{
  "arch": "vit",
  "model": "image classifier",
  "dataset": "single toy objects rendered from many sides on busy backdrops",
  "train_examples": 101725,
  "image_size": 24,
  "crop_scale_min": 0.8,
  "horizontal_flip": true,
  "translate": 0.12,
  "targets": ["object", "view", "finish"],
  "num_classes": [30, 3, 3],
  "norm": "layernorm",
  "norm_position": "pre",
  "hidden_act": "silu",
  "mlp_ratio": 4,
  "head_dim": 32,
  "fused_qkv": false,
  "bias": "all",
  "qk_norm": false,
  "layer_scale_init": 0.1,
  "parallel_block": false,
  "dropout": 0.1,
  "inner_norm": false,
  "moe": "top_k",
  "drop_path": 0.15,
  "num_experts": 16,
  "moe_every": 2,
  "expert_mlp_ratio": 2,
  "experts_per_token": 2,
  "shared_expert": false,
  "patch_size": [2, 2],
  "layers": 12,
  "width": 256,
  "positions": "learned",
  "pooling": "mean",
  "label_smoothing": 0.2,
  "loss": "cross_entropy",
  "residual_init": "scaled_by_depth",
  "optimizer": "soap",
  "beta2": 0.95,
  "learning_rate": 0.001,
  "beta1": 0.95,
  "shampoo_beta": 0.95,
  "eps": 1e-08,
  "precondition_frequency": 16,
  "max_precond_dim": 1024,
  "one_sided": false,
  "adamw_lr_other_params": 0.0018,
  "max_grad_norm": 3.0,
  "max_steps": 2400,
  "batch_size": 64,
  "epochs": 1.5,
  "lr_schedule": "wsd",
  "decay_fraction": 0.3,
  "final_lr_fraction": 0.01,
  "warmup_steps": 70,
  "weight_decay": 0.4,
  "adamw_weight_decay_other_params": 0.05
}
Rows from block 7 of a small image classifier, named by matrix and row number. Rows with one number within an expert belong to one neuron, the router's apart. Each number is 128 + 24 x the weight over its row's rms, rounded and kept within 0 to 255. All counts start at 0.
Before each expert's rows are labels from the 100 images, of 14976, where the router gives the expert most weight on average: "strongest on" is what is common among them; "lies over" is the class under the peak. Only what is clearly more common there than usual is listed. The data: single toy objects rendered from many sides on busy backdrops. In brackets: how many of the 100, against the usual share in percent.
# router: router (model.blocks.7.mlp.router.weight, 16x256, trained with AdamW), inputs 0-255
# up: expert up (model.blocks.7.mlp.up, 16x512x256), inputs 0-255
# down: expert down (model.blocks.7.mlp.down, 16x256x512, transposed), outputs 0-255

# expert 4
strongest on: from above (70 vs 33.2); white (34 vs 8.2); house (30 vs 3.3)
lies over: part in the main colour (76 vs 16.3)
router.4 [108 130 155 129 127 158 108 174 112 181 118  89  91 134 102 107 134 108  99  67 163 122 147 123 157 166 119 120 115 143 116  88  82 167  82 169 134 170 124 108 109 115 144 121 113  87 121 147 109 115 125 149 169 118 136 157 152 114 157 175 114 134 147 128 129 123 155 123 137 138 114 129 110 109 124 105 129 181 135 115 124 119 161 146 177 159 100 119 105 119 116 175 123 173 132 161 189 159 118 116 138 119 101 110  92 125 121 105 105 148 112 111 133  90 134 125 123 155 116 143 141  79 127 103  99 124 124 106 119 145  99  96 112  93  91  77 145 105 112 129 137 159 158 135 149 161 147 159 127 123 124 140 123 130  90 151 125 113 175 118 128 139 119 122 105 117 129 109 162 152 104 131  98 130  97 167 101 102 117 101 127 132 160 100  99 137 115 138 108 132 183 166 103  96 135  85 141 145 119 131 136 160 128 166  88 121 132 123 113 128 170 139 127  91 109 126 126 112 109 117 139 177 111 153 101 106 173 152 131  92 108 116 135 158 162 146 108 137 136 159 135  92 146  75 133  95 116 121 164 113 107 121 126 122 144 141]
up.3 [103 142 135  89 155 146 136 128 113 119 119  93 135 169 129 155 158  70 124 102 149 145 139 120 132  76 112 132 127 101  95 160 105 181 119  91 150 118 142 130 148 133 171 110 135 165 122 141 136 121 116  97 162 144 183 134 110  89 109 151 104 114 115 144 124 142 144 134  91  81 104 133 123 177 120 118 121 118 125 152 120 180 116 154  83 118 133 101 129 149 134 103  99 159 122 129 142 177  95 151 128 114 161 141 133 103 136 138  91 101 100 137 148 102  80 122 142  67 140 153 124 117 104 127 112 115  98 120 123 120 111 126 121 105 114 146 118 163 109 115 134 111 112  94 130  96  93 159 147 120 107 124 135 125  90 111 121 135 170 189 106  80 142  89  88 146 131 125  93 133  92 111 148 125 183 118 177 124 111 121 161 137 179 168 102 155 153 110 125 113 123 154 136 132 156 179 164 157 115 104 124 117 128 126 128 121 119 140 137 108 136 112  98 125 125  98 125 131  89 133 113  99 127  95 135 144 139 132 119 129 134 147 102 120  89  85 175  79 104 151 102 132 160 159 105 118 101 124 140 147 114 160 124 161 111 118]
down.3 [ 94 175 106 135 143 115 148 134 104 111 132 146 157 126 142  98 103 109 132 134 178 108  96  90 106 170 104 139 109 142  85  78 133 124 135  94 103  93 109 113 119 137 125 136 159 126 154 120  93  77 101 121 116 129 126 148 146 114 100 113 124 127 115  82 106 113 160 132 193 123 101 142 163 125 128  85 166 124 145  90  89 118 112 140 143 155 156 117 147 107 145 115 126 180 136 134  88 148 143 117  94 119 107 120 115 155 155 108 139 130 140 122 118 127 130 125 133 117 109 138 149 115 169 123 114 153 172 113  89 119 154 146  92 160  81 130 163 131 144 174 131 139 115 169  54 129 184 154 127 121  87 130 150 119  91 166 168 107 145  96 188 143 146 104 129 183 119 169 158 100 131 143 141 120  91 136 126 157 110  87 152 149 131 119 112  60 149 185 120 131 125 131 135 132 131 119 127 154 106 123 121 140 142 127 126 108  97 111 118 116 142 126 105 149 106  97 124 139 114 128 140 111 105 131 152 125 155 150 165 101 121 146 136 111 123 104 119 100 171 147 106 118 153 131 118 138 140 101 118 152 132 138 104 148 115 148]
up.4 [118  79 116 113 125 108 150 146 138 101 143 125 168 114 135  56 110 129 154 119 125 154 126 144 128 140  98 103 120 116 171 146 145  85 154 150 118 136 160 110 133 147 127 124 123  63 154 142 140 140 150 152 135 120 176 137 125 146 115 143 118 152 136 138 128 145 144 129 102 160 152 120 126  99 132 151  98 135 141 129 100  91 102 111 140 159 117 113 108 127 124 170  88 135 156 121 107 104 102 179 128 127 135 156 117 164 190 139 112 132 110 138 122 136 164  79  97 130 102 116  66 131 127 158  93 112 122  94 133 116 120 149 111 166 168 108 132 129  76 134 137 139 102 143 122 108 134 154 137 105 127 136  90 115 153 118 133  89 154 145 145 190 148 135 161 161 118 114 105 104  99 160 156 145 155 141  96 142 103 119 117 149 133 130 131 128  91 137 180 135 125 181 142 146 116 155 128 110 141  96 184 118 137 125 173  88 143 137 149 151 101 123 170 160 118 121 104 134 165 118 124 109 144 147 170 126 107  88 170 120  88  92 139 110 147 110 140 118 110 129 171 144  85 146 172 120 116 149 146 106 121 125 142 160 159 120]
down.4 [134 146 133 130 159 142  77 134 118 126 136 103 147 118 110 114 156 117 124 118 109 119 118 131 142 116 139 108 159 116 163 122  96 152  99 103 116 162 117 142 138 123 134 118 117 104  94 122 122 140  99  63 129 186 103 137 140 120 138 124 137 111 123 123 127 148 148 151 148  63 101 134 152 146  76 122 103 141 136 108 131 118 155 123 111 132 145 142 153 146 138 157 166 119  94  71 160 115 140 164 114 133 132 141 166 108 141 110 193  93 126  81 118 139 157  94 136 159 136 156 165  87  99  89 165 110 110 157 146 149 176  93 126 142 124 167 156 105 145 128 108  94 159 120 131  99 109 120 176 150 143 127 118 125 146 157 159 155 117 116 120  87 138 136 155 114 144 176 111 152 114 121 142 164 120 121 107 145 127  87 110 107 126 121 126 140 126 129 101 154 130 118 108 124 151  72 148 124 148 174 123 132 128 159 134 115 154 105 137  96 109 148 174  85 106 110 159 151 136 113  86 130 153 138 146 139  62 154 127 124 152 106 139 132 126 116 131 149 130 113 113 171 137  69 110 150 151  75 105 128 151  77 153 106 109 115]
up.5 [ 98 102 116  89 146 123 141 192 135 131 133 113 135 128 140 158 195 126 113 110 149 108 171 147 130 111  68 109 148 125 113 131 187 149 132 156 118 122  93 123 109 126 111 132 151 111 129 226 138 133 149  95 156 137 105 124 100 133 107 161 144 115 142 100 162  94 116 113 167 120 114 123 147 117 136 117 151 132 108  75 113 160 100 134 130 134 121 138 135 137  96  86 137 131  95 156 164 163 109 139 148 108 164 106  96 147 108  87 132 141 131 127 123  76 110  99 127 145 176 158 108 153 120 119 161 130 138 131 163 160 150 156 110 119 115 154 119 133 127 127  94  79 151 142 132  88 156 117 134 111 158 157  62 153  81 158 132 147 119 144 145 100 123 103  95 120 128 125 133 141 153 140  96 111 130 116 113 108 137 127 138 121 105 134 126 146 172 104 134 114 119 129 125 120 104 119 152 144 105 128 125 114 157 168 126  97 133 113 117  99 137 139 110 132 173 106  99 138 161 109 105  85 161 110 131 140 101 184 122 137  96  83 100 115 128 156  84 147 118 134  84  98 141  99 119 148 142 129 151 128 129 151 153 120 132 125]
down.5 [124 153 169 158 158 128 181 105 126 120 156 140 168 125 104 124 160  99 116 112 127  98 128 122 134 119 110 135 158 135 160 126 143 123 129 145  92 120 165 124 141 142 161 109 145  90 110 103 127 140 102 177  91 131 103 112 125 111 105  79 127 116  89  77 107 121 154 122 110 153 125 135  93 136 124 101 124  83 141 143 163 109 111 135 101 107 140 106 149 123 161 169 121 139  97  95 127  89 142 155 127  88 134 105 156 140 149 143 122 135  73  83 118 132 182 118  95 152 115 134 130 102 142 214 109 133 143 128 139 122 148 150 120 138 157 133 104 141 140 152 181 115  97 118 136 128 140 116 108  97 103 113 112 138 113 119 140 110 133 113 120 171 105 142 138 138 143 105 126 158  83  85  84 131 151 140 151 111 146 123 121 111 115 133 121  54 196 127  92  78 171 117  89 131 165  87 117 101 147 109 126 142 117  90 145 151  86 111 156 110 122 133 104 143 140 134 124 128 124 111 147 137 145 137 127  96 140  99 105 113 139 108 111 138 160 106 113 120 133 128 156 159 157 124 154 163 139  86 116 162 136 143  96 132 141 108]

# expert 0
strongest on: brown (26 vs 8.7); barrel (25 vs 3.6)
lies over: part in the main colour (83 vs 16.3)
router.0 [140 139 155 162 156 108 146 136 125 145 138 139 125 174 142 118 171 167 139 132 147 130  97 147  69 114 108 125 125 119 103 124 138 166 168 123 116 107 137 117 123 131 125 124 115 127 146 130 137  98 158 126  99 112  84  96 131  97 124 105 108 124 167 180  81 147 149 131 119 105  89 135 133  96 136 145 160 123 143 126  99 144 146 143 154 137 173 108 153 146 109 130 132  84 105  92 143 164  99 134 141 188 140 131 123 145  87  92 112  95 100 132 165 107 150 133 104 166 130 105 150  75 119  99 116 112 178 137 113 103 182 120 128  89 155 149 112 124  88 169 115 115  98 113 102 186 131 108 122 155 137  95 152 123  87 117 149 132 145 145 142 128 143 150 125 142 122 119 122 162 112 131 103 135 128 189 129 135  72 139  84 102 109  85 101 143 157 148  79 151 142 118 146 106 153  93 102 142 109 150 131 139 120 126 136 163  99 117 125 130  98 149 133 138 147 113 115 147 106 146 136 109 115 132 118 169 150 117 103 105 138 134 125 157 125 122 170 139  99 155 112 141 150 124 182 112 101  94 163 140 143 136 159  79 131 149]
up.4 [146 110  98 116 143 130 110 117 176 105 101 100 118 102 133 133 118 133  90 103 139 156 115 117 181 153 136  95 118 146 117 108  81 118  98 112 134 136  72 139 126  95  81 159  90 121 124  70 139 128  88 151 140 125 114 135 114 138 160 168 164 132 178  65 126 130 171 152  54 130 128 137 154 126 118 121 163 134 127 114 162 131 150 127 170  98 126 119 120 122 127 106 151 134 100 125 119 124 141 121 139 135 113 113 131 120 118 153 146  95  59 130 145 106 109 132  97 160 139 111 173 138 128 142 100 104  92 106 134 133 156 118 106 167 115 133  71  87 123 133 134 160 129 156  97  88 121  99 132  79 115  94 125 102 128 143  97 116 137 105 128 103 150 135 128 129 143 131 162 143 157 123 107 137 123 174 125 117 155 100 165 127 117 175  96 177 118  97 151 126 168  97 129 121 132 106 163 120 102 158 112 134 138 132 109 141 181 150 107 144 127 155 100 105 119 114 147 102 146 129 125 135 123 110 157 128 110 117 154 144 140 158 192 129 109 108 141  94 123 104 108 113 139 144 164 108 149 104 127 148  92 104 113 120 134 135]
down.4 [114 119 157 165  88  70 163 135 125 114 157 107  89 165  91  82 116 144 113 131 130 122 147 141 126 159 146 148 168 115 114 141 122 145  92 174 171 181 150 145 107  95 158  96 128 148 132 148 104 145 115 125 130 141 125 113 119 143 116 119  98 114 153 138  98 150 136 113 125 154 128 109  98 136  91 142 111 135 145 163 126 118  97 105  86 126 134 131 142 106 168 150 135 129  81 101 117 132 118 111  85 127 119 159 137 118 150 189 101 182 196 126 106 158 138 115 146 110 148  97 146 151  96 110 152 111 105 157 129  94 102 136 130  97 113 104  97 139 130 153 106 126 120 175 140 160 147 168 122 103 132 138 115 144 133 147 143 145 104 125 113 143  93 104 136 136 121 175 125 140 122 106 118  99 100 113 122 126 133 125 110 104 156 155 127 111 100 162 127 118 107  89  98 122  94 106 154 115 119 130 131 101 122  85  94 130 135 109 106  86 112 144 134 107 129 201 151 130 139  83 141 125 103 123 120  97 117  88 141 145  81 109 144 143 166 148  86 166 133 139 150 133  98 127 119 101 128 157 189 155 145 130 102 130 131 152]
up.5 [143  99 123 147 100 127 155 117 132 129 104 123 167 147 119 151 141  90 134 104 132 145  82 142 139 134 162 121 110  87 125 110 117 137 142 125 168 139 171 174 122 111 135 134 136 135 128 116 157 142 128 106 114 116 124 141 149 155  96 133 152 136 112 119 124 161  93 133 121  86 130 154 152 144  76  94 110  83 100 144 122 112  74 119 192 132 110 147 154 134 147  77 100 128  86 129 111 125 143 104 124 118 140 151  89 157 169 122  99  79 160  99 113 130 161 131  93 111 148 104 153 130 126 125 156 155 116 167 107  99 131 144 152 106  83 133 134 119 148 107 119 127 148 126 137 138 131 120 129 121 127 147 139 134 139  98  90 127 148 105 134  88 141 130 139 140 167 115  88 119 124 115 164 125 129 177 110 116 151  93  83 135 144 160 159 122 123 142 153 133 101 174 161 110 176 164 159  91 104 135 134 166 115 134 107 167 147 164 152  95 135  82 153 164 145 121 126 129 119 189 102 160 109 160 159 148  99 146 124 112 124 112 114  82 146 122 115 125 160 140 121 145 138  78 122 177  86 106 113 100 107 147 134 102 165 122]
down.5 [140 144 120  97 191 137 108 104 143 143 123 124 167 118 149 102 140 154 116 164  98  81 111 113 112 131 145 104 122 123  79 180 170 126 156 117 148  93 146 124 119 110 115 139 113  96 149 103 151 119 109 115 110 169 161 134  91 144 132  82 148 100 128 142 105 155 105 130 126 134 124 108 134 147 137 158 136 181 126 130 135 108 115 122 144 116 116 139 123 162 105 148 128 152 112 133 130 115 143 150 111  97 116 127 108 148 132 142 143 162 113 136 144  81  88 127 142 122 147 127 135 120 138 114 143 134 112 180 147 121 156  91 145 140  75 146 150 116 124  94 138 144 104 136 100 178 139 166 105 169  83  99  91 109 112 146 108 120 105 156 121 162 139 104 136 133 115 106  83 156 157 167 122  93 100 134 136 179 145 146  99 139 137 143 141 135 109 151 130 111 183 105 145  90  98  70 132  95  87 106  77 163 128 110 141  90 124 132 151 129 123 117 159 183 138 118  74 141 151 101 121 108 126 114 134 133  96 136  86  92 131  94 141 127 129 118 109  91  81 161 130 128 148 160 130 126 160 135  85 143 127  97 151 133 130 152]
up.6 [100  98 139  88 174  75 111 161  91 148 112  92 159 115 109 113 147 150 107 129  96 117 107 134 137 106 124  97 116  80 130 138 125 132 155 109 148 134 134  91 148 113 142 173 136 124 166 105  98 112 162 125 167 120 129 114 124 142 130 134 141 101 164 184 193 125 136 106 101 172 127 153 114  90 130 119  90 112 120 159 102 153  99 111 119 131 131 142 140 108 114 157  94 131  93  82 137 154 152 122 144 158  95 151  88 136 107 146 104 143 149 162 138 161 142 106 122 104  99 173 123 121 126 154 112 142 129  87 104 151 107 140 135 153 166 110 121  91 151 113 136 116 102 130  84 125 125 151 107 131 134 150 139 157 183 127 106 133  98 104  97 128  86 120 117  85 155 117 108 159 111  99 110 110 159 130 134 158 149  92 141 134  94 126 153 147  97 152 162 162 124 143 168 119 125  96 149 126 114 120 130 159 123 124  99  98 135 102 136 130 134 138 149  83 131 145 144 147 178 132 125 129 128 184 137 133 162 119 127 146 121 150 126 134 110 118 106 118  76 143 127 150 142 149 118 107 104 161 161 152  83 111  85 164 100 153]
down.6 [130 152 130 149 129 159 146 138 123 117 144 129 151 134 127 158 104 117 146 183 133 123 163 124 159 132 143 103 148 152 124  70 122 111 109 123 162  77 168 169 114  92 159 125 114 150 162 128 113 140 131 122 152 102 122 142 120 120 110 138 158 133 104 100 106 141 183 104 132 128 121 134  72 125 155 128 156  95 110 142 113  93 109 120 190 115 117 133 101 143 172 119 167 132 119 149 130  97  69 147 117 163 113 129 121 116 144  88 123 170 115 129 111 166 161 156 131  99 128 136 134 165 112 101 137 142 144 109 128 179 134 117  99 129 137 138 120 109 131 132  97 106 156 149 157 121 124 132  77 119 125 158 160 180 110 149 139 141 129 139 149 138  84 126 129 142 134 115 132 125  91 202 144 131 125 152 125  90 138 144 151 155 121 146  82 147 110 131 121 135 114 149 108  90 125 150 103 160 113 109 130  92 114  92 152  80  77 113 164 145 164 152 130 120 152 126 156 102  99 131 139 151 167 138 158 118 121 113 130 119 146 112 140 124 162 124 132 134 208 148 134 133 136 153  82  83 116 103 121 124 160 105 128  99  94 127]

# expert 1
strongest on: from above (60 vs 33.2); striped (34 vs 10.1)
lies over: part in the main colour (46 vs 16.3)
router.1 [146  92 150 108 124 117 110 119 134  70  82 147 169 123 148 105 104 127 135 124 125 124 161 130 132 147 154 136  84 128 134 168 124  60 116 131 119 161 133 143 152  88 137 144 115  77 131 100 134 128 102 111 120 138 135 114 120 151 130 107 151 159 102 121 155 108  86 163 134 130 110 164 137 134 128 167 125 125 137 164 134 117 129 135 135 127 147 106  96 179 171 124 131 110 120 106 162  84 103 148 152 149  86  99 177 123 183 107 167  87 128 136  97 149 177 144 129 108 119 108 133  99 142 161 156 126  88 160  94 127 142 124 154 152 115 101 109 155 151 131 127 141 114 145 148 154 106 146 125 135 141 160  81  98 135 149 151  95 161 113 111 141 176 127 120 131 137 126  89 159 148 116 181 147 166 156 124 138 197 144 113 140 176 143 119 128  80 161 113 158 162 134 139 150 144 107  96 137 141 144 126 133 145 131 102 126 150 121 145  96 103 150 132 103 111 143  99  98 107 155 151 122 131 134 114  97 115 140 139 160 128 121 183 152 160 142 102 139 154 100 128 140  81 132 125 138 101 123 135 131  84 116 148 155 142 147]
up.4 [134 135 149 117 116 122 148  88 118 120 160 107 124  84 128 148 122  99  83 123 143 119 155 154 180 136 128 112 137 154 100 132  76 111 140 132 138 136 122 147 100 128 122 164  97  97 120 128 146 142  95 113 133 125 155 158 146 115 117 138  92 187 119 128 110 178 113 150 145 173 121 112 118 110 124 180 103 120 133 156 174 144 143 123  64 116 163 167 187 117 128 113 114 185 148 125  89 132 154 177 145 113 133 131 106 106 116  98 105 107 128 135 134  90 145 127 119  87 136  95 138 106 120 151 116 100 111 142 124 163 127 175 159 125 114 128 139 112 147 163 137 160 110 123  84 125 123 142 138 128 171 174 149 111 146 115 140 123 108 123 148 115 134  72  98 155 119 174  48 135 132 115 117 158 139 110 165 114  84 133  84 115 139 113 133 111 116 140 145 134 103 131 116 111 133 142 134 128 126 100  99 113 118 151 120  90 121 129 127 165 147 114  83 115  80 117 156 120 136 129 138 153  98 117  98 146 148 154 116 105 138 138 126 134 130  99  97 146 141 108 141 167  74 155 134 117 114  89 127 106 121  98 178 143 152 119]
down.4 [127 141 116 114 149 155 105 142 121 106  98 117 137 135 117 109 166 172 125 176 156 123 140 114 112 125 144 123 131 123 137 136  98 117 115 129 145 163 120 152 151 138 117 148 129 158 172  99 171 138 161 112 153 100 133  97 172 133 123 122 149 173  99 110  85 113 179 184 145 133 130 162 132 101 159 125 112 111 142  73 193 108 124 100 191 127 115 133 110 126 144  88 125 113 139 119 141 122  81  97  99 167 119 151 114  84 162  88 123 118 127 124 113 103 118 142 119 123 123 137 141 120 106 145 111 142 147 135 146 137 101 145 147 102 113  80 100 150 100 104 123 148 136 122 129 118 129  89 135 132 115 109 143 158 147 127 162 121 144 170 131 109 101 114 145  97 111 136 146 118 126 173 103 117 105 159 119 137 103 122 141 164 153 145 124  91 146 137 132 121  85 116 140 132 135 121 203  72  81  98 150 154 118 125 126 145 102 142 162 125  87 161 148 144 140 156 154 150  86  96 103 153  92 110 118 167 104 182 125  87  99 129 155 136 135 133 137 129 112 103  87 134 132  91 153 129 109 143  92 118 103 143  96 125 112 111]
up.5 [138  82 108 142 110 126 118 124 135 123 102  99 136 111 122 151 137 109 106 144 147 106  55 121 145 171 112  93 132 135 131 133 128 102 129 156 123 157 177  99 142 144 136 145 104 120 126 111  83 118 128  89 126 134 146  95 149 151 136  94 145 141 141 131 153 118  98 137 141 160 110 108  96 125 122 108  85 133 111 116 102 128 120  97  90 166 125 119 151 146  86 112 113 124 145 144 144  83 105  98 176 138 122 132 125 114 100 145  88 112  69 141  82 105 157 170 130 171 117 140 102 129 114 142 118 138 107  72 135 136 152  92 117 148 134 129 138 124 117 108 101  87  88  67 147 131 107 141 116 162 127 158 172 154  93  80 117 101 156 157 118 116 117 197 118  79 109 160 106 106 108 140 142 145 145 154 113 111 123 125 159 135 137 147  94 134 103 153 143 109 161 133 141 159 129 138 105 117 130 117 147 100 195 126 155 155 114 114 134 127  97 153 135  91 113 149 134 116 136 131 141 127 100 114 116  70 144 171 149 104 155 127 131 120 119 115 127 147 132 156  99 100 132 112 163 177 141 123 145 123 156 122  78 144 118 151]
down.5 [110 124 117  87 102 143 168 160 161 116 100 121  96 133 102 115 119 127 160 112 139 111 124 115 170 167  82 131  68 120  82 109  60 133 158 107 108 153 153 186 148 140 132 129 104 162 166  61 111 130 137 176  76 134 125 158  86 132 111 165 119 148  96 111 122 113 136  94 136 114 143 149 141 178 162 172 117 123  99 141 124 101  90 154 126  95 123 117 107 135 146 147 120 142 118 124 144 179 102 151 164 109 145 113 121 141 132 117 168 140 119 109 159 124 108 143  93  95 154 125 135 127 129 110 103 134 128 106 115  85 157 143 154 135 135 105 106 118 129 126 116 143 114 110 130 158 146 110 145 118 108 150 118 147 134 121 146 124 161 110 154 115 124 122 109 125 136 103 114 132 154 209 118  93  82 129 118 124 141  94 114 140 163 146 135 110  94 100  90 144 147 127  92 113 121 114 123 175 119 119  55 106 112  96  94 117  80 104 101 111 131 109 162 136 110 161 101 162 144 125 103 110 115 143 148 144 100 127 134 165 128 106 136 141 130 115 143 144  84 149 120 111 131 125 134 104 133 135 135 128 105 114 134 107 127 118]
up.6 [166 153 149  97 118 126 127 160 161 129 109 162 110 123  66 105 103 129  88 146 116 122 135 132 119 100 153 121  95 175  90 141 156 120 147 149 114 117 113 150 146 145 150 129  96 102 118 128 153 110 144 127 126 162 152 174 142 123 120 151 151 110 121 130 102 116 169 145 118 120 100 150 135 139 108  92 139 116 109 145 118 121 140 147  73 155 132  97 131 131 142 166 104 149 148 107 160 132 146 115 130 151 100 105 101 169 133 162 138 111 103 144 160 138 150 150 105 127 120 166 160 108 184 113 137 136 124 114 101 131 145 139 104 123 112 133 144 138 108 163 138 149 113 148 138 117 135  98 117 162 135 137 174 148 139 147  81 117  87 119 137 134 159 169 134 143  85 133 132 136  95 157 165 127  89 104 128 140 164 134 195 130 139 143 104 124  98 159 140  97 121 190 138 125 139 151 159  89 119 169 113 102 165 138 156 164 117 148 134 154 159 122 124 127 180 124 167 109  78 118 139  92  78 115  82 118 164 132 186 129 127 127 140  94 131 140 114 134 113 109 107 147 123  96 141 123 135 101 103 144 133 113  92 114 108 186]
down.6 [121 139 134 121 182 177 142  96 121 103 128 125 157 162 162 130 139 122 121 128 161 124  89 111  99 139 118  90 157 147  86 120 110 128 126  81 122 140 106 163 112 127 112 149 141 149 108 101 111 136 113 164 122  83 130 117  70 127 143 168 134  85 122 119  89 129 135 119 161 102 168 154 173 108 142 160 153 154 173 104 115 168  92 134 143 158 114 194 139 145 121 133  95 143 165 131 118 116 107 102 116 134 110 112 109 132 123 108 118 134  98 107 126 141 130 129 138 130 137 134 145  97 115 131 100 163 156 103 123 146 129 168 119 163 114 146 116 138 138  97  86 147 120 140 117 137  78 130 134  93 147 141 125 143 127 105 143 149 131 144 130 108 101 112 108 113 144 158 145 145 150 112 108 137 136 116 121 127 166 131 123  63 152 133 170 138 102  70 102 158 131  91 134 163 129 142 118 117 133 152 142 110 148 115 149  98  59 160 102 141 112 143 118 110 118 179 138 181 139 161 104 130 168 109  88 113 100 139  92 111 114 105 114 112 152  88 163 123 153 139 109 108 144 123 148 112 109 130 129 105 119  85 187 112 159 134]